config = dict(
    dataset='short made-up English sentences, spoken by a formant synthesiser in many voices',
    input='waveform_16khz',
    arch='gmlp',
    norm='rmsnorm',
    mlp_ratio=2.67,
    layers=8,
    residual_init='zero_last',
    optimizer='cautious_adamw',
    lr=0.0017,
    beta2=0.98,
    eps=1e-08,
    steps=6400,
    batch_size=128,
    lr_schedule='cosine',
    final_lr_fraction=0.05,
)
Rows from block 2, named by matrix and row number. Rows with one number belong to one neuron. Each number is 128 + 24 x the weight over its row's rms, rounded and kept within 0 to 255. All counts start at 0. Numbers have three digits each. After the name is the row's rms in percent of the matrix's.
# u: gMLP up (value half) (model.blocks.2.mixer.u.weight, 256x192), inputs 0-95
# v: gMLP up (gate half) (model.blocks.2.mixer.v.weight, 256x192), inputs 0-95
# out: gMLP down (model.blocks.2.mixer.out.weight, 192x256, transposed), outputs 0-95
u.174 083:160135121094103165087142160145139169180118126132103094155178118171147172154139143170172127115157143132149126131138160136124151153176121116132161114120146097127109154083106090118091169129107156140111128137113114110160137139139135153136117139149092095137157152133131115118150122089144115134
v.174 077:141174116134119126141149103139133151122120122100123127137131113145127115120147154146104114162160157157117107097150136164117136120119113118077139154135125103095148132135113121184096144116178128131118121123155174138161136144150155149163132134138133168126110142141150108072108124154119154137
out.174 084:144113099147094106152118079149122140131173133110117141045121121135141086119115172103106118134118148142145185154161104122111152115118095132131158145121097127120107105112120175151138110139161120155117123090102122125147162100105180166132110103133113155150102136147114121069106159164101118142
u.175 106:143146124110139122127117136101141129123115133151158105119139108123105122152110110093109169129148102118136115147102121134092127155111118110131105133150130120145133144117160132114096087122084153133104144121148097112172127144132106113122119145082164143102141117144134153127109098107146085070
v.175 079:147138118123143080121123133146090110157125119115106163118089143145103155141145127144140093128096146126147134114140157148124158143093116130114136153070121119114172133191092132123215144137144053116127108121143167119142152128139132122086125101185139154141159159160124126102126124136144149156
out.175 109:124120112124157062135081133139132128133075121130145140175100138104174086139162152135133145154081106114152147134121150153108115125132129158110137118054144141140151139159105183139160149145159115153168088106138140118156091111141132113110103118161136134166173127149126141146142122151136161155
u.176 108:145113151143161105127130107117116140059159128128084128095094158135098121137101119118077113136116111134151087129103130140157160164094105141139102145148109102129183089145123129133166122157140133131104159130121158140153120175146113088115135139114145146100125144129086102135100142161125103098
v.176 088:128109116150144096117160149106129111094184117121109171126130079134153148116120138139111103158151131150141126129129150134136105130097120166142103124082106107132141130123123111178141129138140147127127154125088152127142108167136098129094124125171098137092116105124102086160109164126122119142
out.176 111:127111100131172112136096118153119113105117200127137170137136108075170152099129166084091102138170131133125146143111131129137163153103114102164124144113123119097120140098160148138102120121165141141101130127133113121141083162148148160110091129150112126112131128106105112135093183174176172145
u.177 104:134107100141157109123124146130118160103166155173101176127171104109071125083142082131130172097103086144105152135106104091108134172120154099117158138138113160151189123137127110134158119099159132163106126136098142126105152154137106099095109120101097073141105129095129100125138107121099107126
v.177 076:136148145132125125109155146133125125164152114148141165158181094140103133108147104121109136160117134125171136130110153089110135140126175152139140130166072142106103165085083107108102118121095085131164136137111145086126061156139128116131149143140122166117170103110169110136139110106159119130
out.177 101:121178139122116089129107143104128128142127136129134141125146128138167159099118105095134156171147134141163104118075124112058106123116136136097126125146107138077125157135109103090125160091104105114123131111083142108127095136135165125155129107130138149164156120121118100097150104131118107137
u.178 097:136120092089135173181135125100149132180114132156123125139160108135153108144158117149160152115129132117093126114116132117081155094139143096123111142120129151101095163146144102116119149116135193176140114149133121121115153131135132138096135105134141087131128081137108088106124121125141115148
v.178 079:138159134137160115147136141143076126131156138137069146143115072125116116151091116117118136140138135129116069155155142147136131111114128155185110069132125133167112118160123125130125132140149127173156154127142140115115133115116107149090142125137173141084148101048136108116156140096105102132
out.178 092:164124129144174107128145089144141133120181115117100119128128102103123132131094183133130102141071107128128115146132110150135095123086123153164102114146138128140145114121188116152150166164101128158142130123085177124162164145120093127132130130150131134138122157070151149150174133121158134121
u.179 109:088099083123111147124129121115095138151135125148101126129166094106098108127138138159149138090076118112137151153123091137130147137095135103137124124150120117140129158122136159116165139140164148165173135141133101149129165170130090129115106063109095109158083107113119114088142100128084112122
v.179 071:159143123164105142136073144085096154121117124149154184153139136115114131095155147140143137123147154128075132082146131115094114118113130133090161089084137157161146153173116146108133161164112138163141144092103101089115077122139138113078095154153128164145117132114094149124166152116145168117
out.179 098:177115118147124143148116139164054112125143141137140086118130165119074137129114131104161153152159160148093162121157133103092135153100161163160156096121114113119099131133159158155079139132108157188109132147104080125118109093116158117094109083092119104131133116144163118078160155140118168140
u.180 106:168124150122158193095093094136128140147120165095123128137091149144157159109120110162157087127179146161152142126142164162138181137148102149149144138142139135140114094110129105128139123123079122119113143175139119166148167123106159128141165162131143123172120147131115124118157124094148143130
v.180 092:073139115127177102111096146128117158126138140151131147097116136111143138133090086130122169131123096132140113165114099128102158151123114091080152155119095116118185132153139126161127141108155111144119078110132166120155142118133120137122104108144146127158131155114105119109157128128125110129
out.180 093:124099123122116144096102144161097144094151151140177122127113158141143157152151138155119113094133124150095087105126136129136151151154126120129078096119107125111154114106147126130105115123148086155125116130174130108132139129106074138100107144152113109170095170123120148178148081124117111125
u.181 098:151146159148170126120173126134108126112148157138112097138111128158127146172098109161132133147097124133118099108140151118133101143142116129192133147119097112158101093109133104146189162103108128141112121155096093129116162134121122125113152148120139092129113113077157159145152082119119110070
v.181 104:148138144167142111153143109123145115139130107100130122107090113093129088123121135047056138112161137077123123145143133161115094093121153168134116091117145156117108151158147115111126095127140152102172149148164127105128133101098131149138131139131145147083099138174120133132098159160148133143
out.181 099:125124112119116134118147125108126166138127094172121132098176120133095127128159089136162140118144106104114153137143080063143197171094109130088156119111123149131135132122107120131117105204104107144136101125165173156143117112136170133108100096125126129161154143110102135118089119150079165129
u.182 097:158110137117146134095115151110148115100135143155164097117104132127105131119102116139146132101139104131132123123098159120102140134137145144151121158146160132167136131120134109085136129117086132091096152128102109124114144115144105106098138139151166141125163148151141144181066126113166110067
v.182 079:130139125084124167122135138095158112148134126111110136146173136148088114124175098147106169137139107130106172157101129127165143136103096124132144155081088137126109129143108124119177150148138118165104133132132152162103135084133149082120142160064085138161120120105114130108155147126125125141
out.182 092:083115135088095138090124150140088095136121118090082106150121151096128093089138142145125138146156137119094182149124160166165104164123110100128140134122148130132081125117125089149147123127167112143130118127153133156113125051111151109106149117084103119166103070109127086098177085131132123140
u.183 087:092147131115131131097129060100129122076127133094128112061117115139134108151101134109104118151123123102136128156141098170137135176143084161108102162120138127117159124147120139148141112119108144087116107101183146157178120130088097106106110069145163166121113155118137166149099118163138136089
v.183 125:153134135088162147130100112168156099108129135065135119103129104085143117119135134114112130155156126105109148116168133176129111098152119130120131111131113125133091145114147115145079118080083095109137131125144090151157094089099116158136120166123104102126132114166124119152120166117133116139
out.183 089:144077124136156118115097149152136118132154111151107131111153135172119118157118159131134127142165099150160102122126141144149120125156146149100098157130111121130127151137103110110126121154111107127108131113143157172105158139089130148126161130129108146116134126123128129093090092127164142131
u.184 100:161114162116152166122142159119114135081117165144139090130112101140092172141123110140148116109148129144175127113103179125107154180154106097126083143123169132118164125102159105118117116152111137107099151143110142121146079155171088092076144101159130144131113141127138121160111094134139151093
v.184 078:117165153123123147141159152132101129155125134110085161194184127130105102144148133138163126183106123154098112110154106077182103085115125127136137117127099107123150084116079113131185123142145141156105104148096095117075125120180110149141117139111122117082139130112143109125154135127122138119
out.184 100:115138133138128145102131129152122141128123134150113138167184094090118161092118142128120137160146129148101087100148078092148097097123137109138151102128089151166116100126098095100121141144123126085119096144121083120100124082168147152182118151111170094113153129127117101109126107060130105081
u.185 086:118156127123115130148157097122185130155125131117108124153126112164101115171128124128118107169117114141148098099123131110142103129130167171155116138131120208115152107128128124073162128117110136123139163134152118094147159138142131114136117188116105174121163152158142114121145120150145083110
v.185 103:143130109175163129149107110137163105131161161091163112095136102127164146125132147119127136167145123105145114110150130166114077117111100113085124146096151134126148094139136118156178127128136129097122140150125141120115145118121126116166153156157082108102107144145136138102098128148138119122
out.185 085:103086143147120128127173137130103152131169157113096093141156124127130129151153116155109163125161137130069120074143131107182147144089119129120132153091101135111145113147141088099166155140171110147124149130139123121066156154129136126129158125160167127108148125134084136147132108123144106107
u.186 108:100131094122112092140120112152160161154105125153137151077153121121129114142120084118131137111093141102136137171117076121123125156133125120125137123167087106153143151112095175141155095103135134141169136068140153137123148151132104116134109082103122110136089117131136089133119150154100130130
v.186 082:081177123110141174126174127127098133161117100111123107120122133141111114123088160134158124101175117133102133103106120110159113123157123141138112106137116169147121153125112122131158112140167125135113094118123091169132134128134146180153088152117096164100109165089081093099131138118113138140
out.186 108:114120128094110115109130142151120141099123112113146135130113136142118146140124128131132129090112121142092118156138154150184089068127097165120123121176151118113157138115148100154124117139168109120084111138166098130088111116114161156117155161103110115083103112151186156096110150135099155130
u.187 092:133132086131135140123138122146150145157152157141100180153146095111145111113175125135159133098131169169104138118137134111135134149122160114133164129152108133094114152138146122114101116108149113178120147133081109145132160121105129159173140145082061090138112100090165111117154110115113095137
v.187 083:127158149134143157153189111082166118150125118102132110138096102119129145138126135129130119154152138106125137106112124212089127142150165175137125111064154146093132102128134141174113112137126120134119125126153104146159099148158129149115131128122132190105111096134120138104095088132132134078
out.187 086:084122145160128142130113146102123146112132101141144175098103117114120124128144147135113103119079088082114156104140128191102114102148130110141077099145155139126133098115114156150170144131146126113141127150145130142133076145126112105120133143132117163116127138120167125129166145134074179121
u.188 078:124138164146140176163117076114142110144129152118172146182137139138099089132133073104115165142099131088096155104103103149085115079154121139117120127145085190123121148130191123105143103137118151116136122137150108097125105078110139099131147119121164121149120135144164112127088093143123116140
v.188 158:123144114156144167147110122148119084121138128106102104093105105145149172141079137134131137153131108137106132119141124148127147123131104109098100088100112095141153118138158137188122169162123108139120100148123114118145142144142105154103153109180124130141125146163104154145096145118147103075
out.188 081:119119072119140155131130088096142119140088104091123117098142161103095151139136160156099127131114128137119178080148166170141152124135085084141127062111158104128133162146105156120123132133119108113122119127146137093150131178122122095104121150155104139152109136095116130079123079125132151131
u.189 087:143146159101177164099116122123110095149121112109102146128088194163118118161144116149150117123120122149125110128120128135154092151115128140189124145106148108141134087163127139172136139179132097172095127151097130127068138136133120139091139106134163121154139077133110148150163146101159162125
v.189 116:157131117130140121179094100161175090116144145123142081102121096112155159142139117090098120108129104055128148139162129180085106093164104116116125132113135100121123164112148121122119106106085105078150103165131124131154153116125072127127148163141131095122112133190139172150082134141142135105
out.189 085:103111140110139114132103141111120172097143103119123189127139115139115109103147122140130130074131113138113138122093136095157137124103121147125107102141141152119115091106132110135157131139174095136135147132082131164107120084148143101082138105140108114129086077127140126137152123119122138117
u.190 091:170114112169075117115113147118113121130130119116116122103065109121073131093131126105079130142117152119114146147138128108109129132126135148098175119108118148178195089153077143122102155156132077140137140135125138137115097123119140124101141123134165130143132122130149152095141143123140138100
v.190 119:158114154128142133125119104148133077065173126091149134061127122124143131117118157109122158132144099140095124132151120132090105094149090111134085104138117120142146155143156143151114154112099069138129125136130100093122118121087074135120112140151129071141086136140146133166130145124131121111
out.190 108:149138149063129121187115129139140161139132144153118143125106116122175130152179086096117164189174109125168108132105144169120137116139111182147108153134156128134122139115125084110111123147116137176158154132135123115105106149156117138179139157125110112117135084147121122112095127130139146102
u.191 105:116117103085142120147128145153130168193104132154107154129139121085128095171106089134145147108085089121119134133088083118119151103131145112148116160131076133121153147158132137145140105109137105162155112112153140144131152105135082135148114106143137118164099103136120130113152148101121100111
v.191 080:127120129134131119109127142072140120139131120102135120104100156110116144129144152146124134134149155118109129163121120139116150162128161129107156141067158166100147160142115092117119074149114157097104162123128168137156035148113145066116123101150117156111086139125097136138164147137123155123
out.191 109:083080112118130114104070166161075108142129140123141120155089138097132138110123157118061113145108156084142148150136140142148162129114158142089146120091125115150147124142118133123139120150150142162161169104122119147155072166093140125115160105104125153150100082107147128140163133163131128155
u.192 089:139128164115108117132095098133138124109069097121119117157054136120103125114107144123103115122114139162120126131124149151141106122092147166131106140149088152142147137109169142106127072092130087121107145157142146155109147141118146115102146139130145140140088107173105121176174147152151086121
v.192 109:150139139121097145127094133108144110173128112075149085134085109114125115098137124093116109165154135099137107140147118156159088069117169191120153105147137150181117124111142092110132068092117107099155135126137176139122108095155163126130133150085160136089103083125098099098129165098143125110
out.192 096:153134115115161115124165123119165136152140115096135152101127130132120119084111133113180124152102098116157092136115111119095139161121118101127133151132103081170110120143135116143131113124082060109133126087126118123147119130142115178100121083158133166117188157115093126107150110103087106107
u.193 095:133118151145131168131128134117071140147140153138133130129096133129066153111119110106133138160132135133108142126146154077168128105115091167104118086144107123157103118109131117120125164126098100137165140158149070153111142097111147128130126162131138166133154107106115092086164147150136117117
v.193 126:133111092106125101141144103147148120094120154116148128097137092106133152115152132116130130127136072138073169136125130131096090126128101129073114090117111109139153191094149136169082149123126095140156117122087137116140118140138088131133082136125098087122116151173118122130107147171109075118
out.193 112:090123140141160143172156090125140145138112125157095128133145136117131128139130125121098157110112142109137156163132091138180112142115116130104113163140157136148133127151143161103120103104172147150183165137180120128139124111134126125163116181105136108117138112172096107091112137162141127138
u.194 088:125138114179131168125099118128145146120137158116142128136139079125114122142093132104097141168119096117135129167092088132112123131089082126099140159123118101167147126149157147157128120155113125132095177131148116162129117137085140120104097124130109155107088118101148149131161095119138082099
v.194 149:157111145088137129119092128159169058118136157110176097124139097142135176149115132132132124134139134138130125136135135147093138099150098135092089099136126120152119149084164093132099131138096105117124108123109130135159122134126068129120128143147137105149128131159115163177118153105133091092
out.194 082:132105095160142169163081116102108120130123161080144172133113130127158134108104159137090115152140153142118154118119122117127057139144125133121087157130106119107148120119162170166113140106140115157085132124140123182166107134121135152112149110157106105157123128135141108129151110115120152108
u.195 112:132124126141149133179137097180113121155124138073118141126157102128163158120156185139144099142143161030085120141167115168151122132138120141093159091114147138106088132154134138157120169121121118152187122111159129119142124119103166176134143150160121125121137136141130149130139184172124131123
v.195 099:106120126092136125099144122148125125111132108124171152134153111124076061106099143089123120131141134102105108118104143135154141164101150090127135082136115109112110141152138114113085121117124156133138162123171122146124113074119110141120113094109076172134123085095168110111109148109132129144
out.195 100:088126120154149140102114170130165112084124079129125161125125131097111160152122119142151172122122123149165145139094126082111116107073125142145128119087069146073146140129109150089187073141123131122095116129162102157160147178137160110118128103140171147128107134150121109118126107141136158158
u.196 083:135093131160144143130128128134132084116167138087140148134125150134141174173094145130162144157134110159098136138138146151140135131135079135110113137127128114155117120121118130153159143159144067109116106126108137148099129154085129132125166142141114137090110160156133156140098116135150116096
v.196 074:150122150166139122101144098101147126119125147124140120120094083131122136129101132151132117151135161165155143116173135151138114158117170168106127122092106164146129161099139122155128105146148172129145105128120111130137128139136136120137138131126159178095163153174107159111082132124148107096
out.196 082:120105116170156118117115122148105114126140152110147100098097144127139120094084137135099116115066109104101173103144143135118133133140095131098092103151133127157146100111123167152163123100120137135133120108124117147151138130124063140147116137143113129145124136127135132175122157125102093108
u.197 102:115143089156141146117089104116124087144132112102122138141122129103079117142108137096090151117082126108120132137115111136135119111064106135135119117102083125165148118150134179120135129155115073111125147108164095181080112113112109138083114109177113170121105106120148170124143108120107109082
v.197 247:136087124131121142130112112154151086100142164130156102076132086131150155150109134123112134129134096115091152118137118136087107114166093110078087098115114127145148151099165128152101163134103110135137087135105107097153125150106063124121117114160123094153113132178107162161089151122135088076
out.197 086:124153147128153149128109162120089120117147123144081100185116152124105122113071147151129120070115141122151147107117179147169138109112138100124111124139118105158150153163138138158124097155130130119096146116120148149176115111121122152149154140097148136148120149141105156126147150145124134119
u.198 115:107098093149102065157108143106143098136106118104146135108162135112139105154071148089075148129090133142114119130139128099138094131111128115147107096182104101147130124133111177139100093157122135111109172111133129118117131125098145136160138114113132116127152141165146169125145141156110073126
v.198 091:105116135126130150143131133125153118143135104087086146169155161146130144143113095152120130146131104159082164124132097137154135139161158152114109116113117134110132109102137121107154160143143081156138163146064157135117125159156133121082057084115156141137105148140128149128091165141131148136
out.198 128:168128110111124111142121109100160098143106151137150156128169101120070112140115138145114129085122104136121115143130104146109127137104110151136148148168114110122179147130121146141148116149146141068153172109115155117129127117130125119071119126093104118063126092144141139118161144151096101114
u.199 115:090131142125136092107122131133138109102152168117150123147079155117126152141125104114082153129080114133123143119066114138131138116109158121144115151119121141119129149098164121099174073080142078135117103125149150131120139061137123107147140148146150143142136107108122130128155136152171157124
v.199 097:119146083100124112124139149142155136130108112134102132132162101061149122081155123085086133123146128099126142151085131136100083095115108129161134128148156136109135148174159097147094127133175128098107157108163164104133126086132155145130101133129067101109133110128157134150135120132098113142
out.199 121:124091130159116107133133130117122118116142137117119134122167163145098135143120128126170131145120063159153145080123101131157109152092080088105130154079098109108119117104092154123150121157132118141169130096134136145155116140122102093142128104150122129149090132133164118113149095085150181116
u.200 097:154161130122138143094148123168138159124117144111109138139156091131155140144151171141163071118128155129134135119173162150157141158158142102111158099143153113136141094098137101120118130092110115095101149154119109182191158145152162164127136133111103131151140125125143158144133107105109172098
v.200 120:122137110165092122149160121148137115145109113134116138090164106077124105108143156092077142102101132106103085125144103079161068103098099123129139065142117151123124126134085161121097126134152126133147108137114122071077131150101159137116103098126125093110104107110143120114131139160109107123
out.200 084:144161156143120116113118095085154126111106138120130170151110137125146107152128146121151117139137093139140119097114129054152116115149129147119152162151124108107105130141099128103159100177159136115103160111128178138119136092148161105139150122113157172128108113135085097117177143065141125130
u.201 105:173156100115102060130124149080108130126165098145135143117135104115089118094161109111122132115108133157107149117114131072129091133094156133131142116142149149151150113125103106102167070144113088153132145107114168091072113131167113105099129137120142115106109100123113118144135156150125153130
v.201 082:138116142127129120165125175116155105149105133139137112130122147151115121142124092109108185131108118139119126118096150122114135120129143158116088119114138102131174080121111125104134146152106099132094112139094140099096110125114098070144159114106193141140125129119131127157112140122146134107
out.201 102:115140115094111135113112127155131135133122168117113154110154144156143155165084145096168143138152137144114130106138076153127145121149143089103079128146133123130102118106131129140092146092093140154176086124104107123115168106118142120139085150098141123177141175172141168149137112135145116123
u.202 117:132136128122170132142136063130142112126117116105109108110102083146137111131083102112065122133103113129144103112103128150166134135074095161151087147103129102129155093136144126113152088101118102107137162133165119094148158126130078125110143140146151130100123108170106125153116137130142091093
v.202 079:110101103166102122118113132124165119109148111081122139129159139081124103110129128120101129144128147125108136167134077149106069136090110123081130153131088119129120150170145166143105119155137141110090164080107103153116091131102133125099115131104100120088125119145171184136133118134096147126
out.202 114:105112131117111108115112135161123147136076144129156123180116124102137127105133136080142160130147174111102169142128093098087124143135135118134154121125136162137126182127142162143082115127160173146124102129135153130119070136116165141125113138158137130166145138147143134127151149124096143169
u.203 082:141132155124115130124114101145148119162098175116119118146141091134150152146158169146159071110136156107136125106177133133143109121145103140105129135135182130112095143134126112134120123086147161118151106143137144140148149160141122150153159148152101132112116089150107113156099127144145146137
v.203 066:101125152140163142093115187114078109116154130107184140142182166141118117117124118147155139114147153121108179120134125111129135113145112097133138114132128121142124164125123117102109152151144150108065133100130149142108135125127164138091113115131085139145141151064132172132148115098130176148
out.203 081:102084137154140092105106146143076181119156113119150165126128161136142113110145105146148109081168109138090106123120163165108106105111098103169130137089136102088126135151104083098124137142149116169152157111148149132122132103124113150129122112149120157155142129106095125110136107129154148139
u.204 110:084114110106143127151153122132132135159138115143089155134164113060112096138135154136125170122073094151112133113095085130137130128116134102163105125170103139131150166085154156124136124138182128168150135124153128134129144126150124133157103113165092109154062093119139084084148114121099117136
v.204 074:134132132125140124103136147121119127156121119132078135162144141113120154070182112122108114142125134147126147127127131131128115120133150157158141077092137133154148105103083121130113125155159107153102142141116156108080096134113144130139130141124123095077106113082114101132149144110151120123
out.204 105:178103133130152108123141143102167128140162123141115085142166107101115120096136130138117175135114090114158127132137101122149107170090114111186154121064115164167166145143124131131100115175142129144102157167116156127170124144104126141143154114164135140130133134092121071099111144116144123122
u.205 090:154116093150117134118131117189158110088127115126151156114152125097118160127118095087037158133098148149143157155135147131134135073108124162125136138134141102125171158093156178109149107124136128108119118153132083101138139120119143106133112120158094148127103135142150153145081124175080125096
v.205 108:121106091105136110141101127159118127133119139146137105114154113114160113072143128135147100118153094111138115111138128154123089127141109107099142135112172105143123105162139093144075161100142118144104127123096089147149124157161105143111083118074113114133151122121111126151152094120095119126
out.205 102:110169114118116103126086105124140085139062108147140080100079125125127121093081139147172138118117150112157075102103104129135156120077124134092128108107124109145090133158105131127105111139088066075129104094113141145153122120148109137122111173140150140110104127145145140135110136138137134125
u.206 088:102140159131147171114112126105144099100100120119145117150115142164134124169095130153137104139131111146191075102110143143103147105122125117154113133133153113135116162086195140103118126171110149105106130138135124183155143124110079099092167140137148165132148139120099160132152107091134129091
v.206 093:146056091110129111138102129113150116127189139150147125124145106138116088170128106144159177157147113180076164113141104114098100129152161129165099117149113143180147154086127128124141170161111146155143110127078141119102130165111078115112135118079110095132152119121130101139099125113126091127
out.206 091:125099134156095124132154117111114150131139128135136137110118167102134153153107143119129102111111146111146110090139124137100102193158166135102112096102141096099134105161148152124127121146084109100152136123112139092122134128112063110101132085137112109130148147148167131149153117124129129095
u.207 100:133106088142125129122067120153085125077141134130134113138095122147118159118154105129087163122093144105120139131142125094143095130163098105085115113111097113134142165139135158155109113088095104136112133133143127133092107113094108136113088122140126093136107148117150193145131108185098137096
v.207 088:157134129101143114153111102148142099119103121100152148143114136062141077081147131072079099122142148076130152139133131174147143092122154169100152138072145128118088117153145122111110085105146150135121130120151144136157141104129127121142127156084122130125159134108105144120095142117131113133
out.207 114:115169121147134123145151116097174164179137110129111113130134126134096121091111129135142110155118091086154107134121106164099140160146151136129153148131109155110090097159158116113141097148147132142136122143096104093164097166172148150156160125152154133116167128147091091109122144092107133132
u.208 123:109139132129137128177149114094152104099059119114167103151133146126117099122110129092093125147130129125108115120109123122144142101132093153145094128129157088115120130093134124139072104118118149145118146151111137093087130100125121126148137131074160128125119130110165129142104114141126086121
v.208 089:114148110119146141167113132127122137133136135126107109118100138051145151131135080092131154109077128098099134151113133102123113125136156158124100127084139126135136130155118159120084097132120133161155156140147127125121106136095131073100090139108128113130113084143096132111126172171133073154
out.208 117:109123146163109130130163158167119138121148110151104159091114154098151144144172100142134136118141131116126125144138124127122114098140147101101153121095068116147099134156110111093105086184133134130157106142144107138122110142102164119135098131141114141179114097142122104128075128103139102167
u.209 089:140146139085180127124129103135137114131092137107092107113121120132135146171112125152112100151112112133158106072109151136097177170127115100108129171109137133095175087136160124154117130135105150111091164152112122145150122158137100106132120132142133157131150128144149148134144079116138119088
v.209 083:106125113117088123123139123113141117170121095092135153107100143159146107091153131155155128173162155165120148106126103130117164139107134127100159133138058082121118110110077117114134139150177078144118083118068120131128155099108155146157113160090099115105159161144157128106092114131133148133
out.209 095:132117099114140130113105107155147129180125078103126131097102145099128136076097122128143120097168135126147130141133108130114142139139155115119128120154124080147130102170112133165131138159135095106091090155101091146107193110124158160169104173105128114122140142153166148107076152144122154155
u.210 098:127158140143119129144098115076157103113126160144152137137134096101106112123106154115103154135137121138113102130092124113127110087107119118143119126113121165137144125122142140135149114139089124097109185089122098113101096118160119145099185105122139157105101131101122128144123102112139087121
v.210 091:137150123117130151108121111139150127148146089102130125092127117074127143117147127063111117154131148101127136147125093110165146143137138160109120158114097162114103111142094127128119094127138132111177125113134127157134059127132158148089139138130136140123139121146133155116097215128126133135
out.210 100:112159122151125103145130138099129157161135111106123126106151067163138161113114104131122107112145142118088154147134148142114134197140157167105133123120122094059106118162130100148118101128148129117116143126149145149112130091126098116083124115109091143111143121147168136164166157131144119119
u.211 107:152117144102120152126099165089122114094134151130157098107122094155103146132099085123144178117140100143150131121131163083107143141129106095152071141133170160163157118089141093124140113130092130129071153127097123124122119145161105098088146094121155111141119156149152163162129093118159121122
v.211 079:105130148133131099110180133117138131167162132101111147147135134153126118103140106131125114144145146154199080144075129087167120128140112167126141127145079147111122091132075134110170143177139116137142136134101175090148100171104121138138138146125149132076142154078096103140112102108122117132
out.211 104:144125178132111109131184112102136130121170113131158146111120116137126110105125113131099097145129125157153085167087138113131138158103146164150152135190110106099127113106098131115141115119122117147117140152133161111146124123119137135171140130077122114096079134078111156139107097139100119143
u.212 102:159137143108145121126135139128155105114136159141145109146143106105120156143106117100120148119140119154163118115121142142102160139136136121149086122135173110144172153079158124130132086135111132127085178130119120113136117130150101095126137133110156143086097133144155120154088078099146093091
v.212 082:149135110129073146143122132070109120167138098148125118139122139165108114169113141137139127160151153128148114103108123081092134139146096127080136160131082168123155136147090124115134153166106116178126138138102151119131108154123130150099111124153142161083140124153112149082111159133144136122
out.212 102:161118118111094134134065120108127146152130096143148108094132151160096101107117115119115166127124124107153133128124100085084139113120110153092138135127156197181136114151124118130114131144111153159138160097146136109103118130125140131164150152129167154111155084167106128121136124140128148123
u.213 082:105102133190106119120106113122147103126144138127133111108098124088118092157123140108104138143099134126157118096121076105133069175107162158127138125145095172137089120174153145133109117124134119109139134105092086133127095122113115158107135115105143131129143134132123153073170157116112115109
v.213 180:133105110115128155133151115181164100110129136124144133067138078128148133125116159117124128107164094105092137119146143142117105117148099090097092078124108116123107134101165107172095170109120092135147103140108109102173128131117102155140109120142088092153094122152133121150089133132112105114
out.213 084:126128127108157139164123162126101142124132124113149082125072126130154135120082161105151110163174106072120108124139087130121165127134120145097129127139115139129130114143158152117103116165096070118138138130117097108168131132130114136132128189130155155122188095110123144088135115139144105098
u.214 106:148132125104128162133107129129162081123170126096161100081093156136142148159112092101116115121128112133145107114119138146133134111107125174127098130129137159131134104137137108100108078086085090134117135139102120112091149159140075123134139131141180140123107124162119155146107166132181130122
v.214 104:120134125138110124147154150095166107146099102155178110123146133103137093118139110053096151117139101071073148126144142159104110085119155149154088145155141105174119191116143118139097077095124160126149133101125128114128105118098115089108109142110115112126071125130130088125110131116127102139
out.214 109:100174142148108100127116119129137154136123107121097171162173111120117114075130128125161140117138167121132153186144119086114151138136101110118157121143137120117122163136090118173147152180154146121124129087148151155185097107134133100126117139126111110122123109131156112080142132120098141154
u.215 103:149128165084103162133123149065130129108118127119135071138154144148103130106114126106123165172124093159132083136111116101129150134139104167093101136160137146121156120108111120082106081132097162132093140139139119148102083167136133097132137096108166149127118129132136108154136100117145120110
v.215 075:151137139145122150137134132140133101132170125091115113111171122145119129133159118088097121137140133133156128129115089121133145130131185130088155191087110123084134110154087072115143167136137116146126145150100118088119102172120113084115156155144119139099140171106209122153096112109151095149
out.215 093:126119147123139091104123118159109145131143139129092144121139089133166113145147083100126117173150107133152135120148133121102150118168180135123166131156131095086148110141143084160084141128149146153095117172147128100123116152142120110145106096100163098170146128176203082115124137141210109157
u.216 073:093079122174105130120120127135141110100137156105129136117132137132128137121096117101084103154079158122140102128107096137121103144128111125106146126131110068097112113109122170128145081150120103122133140137125105109097081104099173131140163099112119127125082169143148155142153123146114100081
v.216 257:138103126126130145146102101152159094114147151126158101067124081138154159158083134117120138139135087109101148115140129141098122115159092110085091102114119119153152155095156123166108162125093114127145099130116111113151138150115067127123132119166132102149115126167109155152079159117138077071
out.216 083:085181136100108111112146157127127151099075127129139142126090126167122154123112158134157092171169122119175138125126111142141159126143124130128083110142081139124086130138123128098097108123107096128145115169134148094096116149143132111120117125140168107114142154153113148096102091157110149156
u.217 095:148188137117149182142137078124153131152080141084112082107095131156168094134101146123132116159151105110126129139112127174168095110126101159160112143098129074138111080145104123145158150085116139083153142120171079139160151150145119176134135168118123155111113141159130108109104090128138103115
v.217 101:132140115091140137148122117127125152140099078146129100088097082097146060089147158104120115086175129065096118144139109147122110133106147138113121094127136135142107122150123111183112147117159144131184103111163121133154129104130122161121101147121118117122085095131125092107114125121089138140
out.217 094:106087120171120153170131081129124097101141132114116117115149154132121127164088117105108125143112133147126147130147127135115184139169092128146090161122136132156141152119148108139165115134104093125143144156118128113146173123122129109110106119153097150149146184083116159105093122146133144095
u.218 105:122116149113145147140117158125118113070132118122123100138144151145122143126101078119112157097138091138118133113098134148099122133139132121166087109116161146144127126086158129113147108139097133119094161121101100127094115131144054089068144096152132142108115160127149140159108127117134164070
v.218 080:131147109115151123108134202137134104162149142109156193160111166125132150166116147130157103137150167143155118107167149116135121131150098147099148160124081111109152118156112142116198134121185148153104079089124156144112110123152099106139134101162129152110169123140138136127130194146146173176
out.218 103:142154119134127128142099153134185181148107166139165137184155094104149141153135120136165139149117152159145114148135119106130126109144124129087171126148126130161149087155116144149125085142156156131116129103139125166153147119165134190175126090119141116126138130169126161151113119123091130158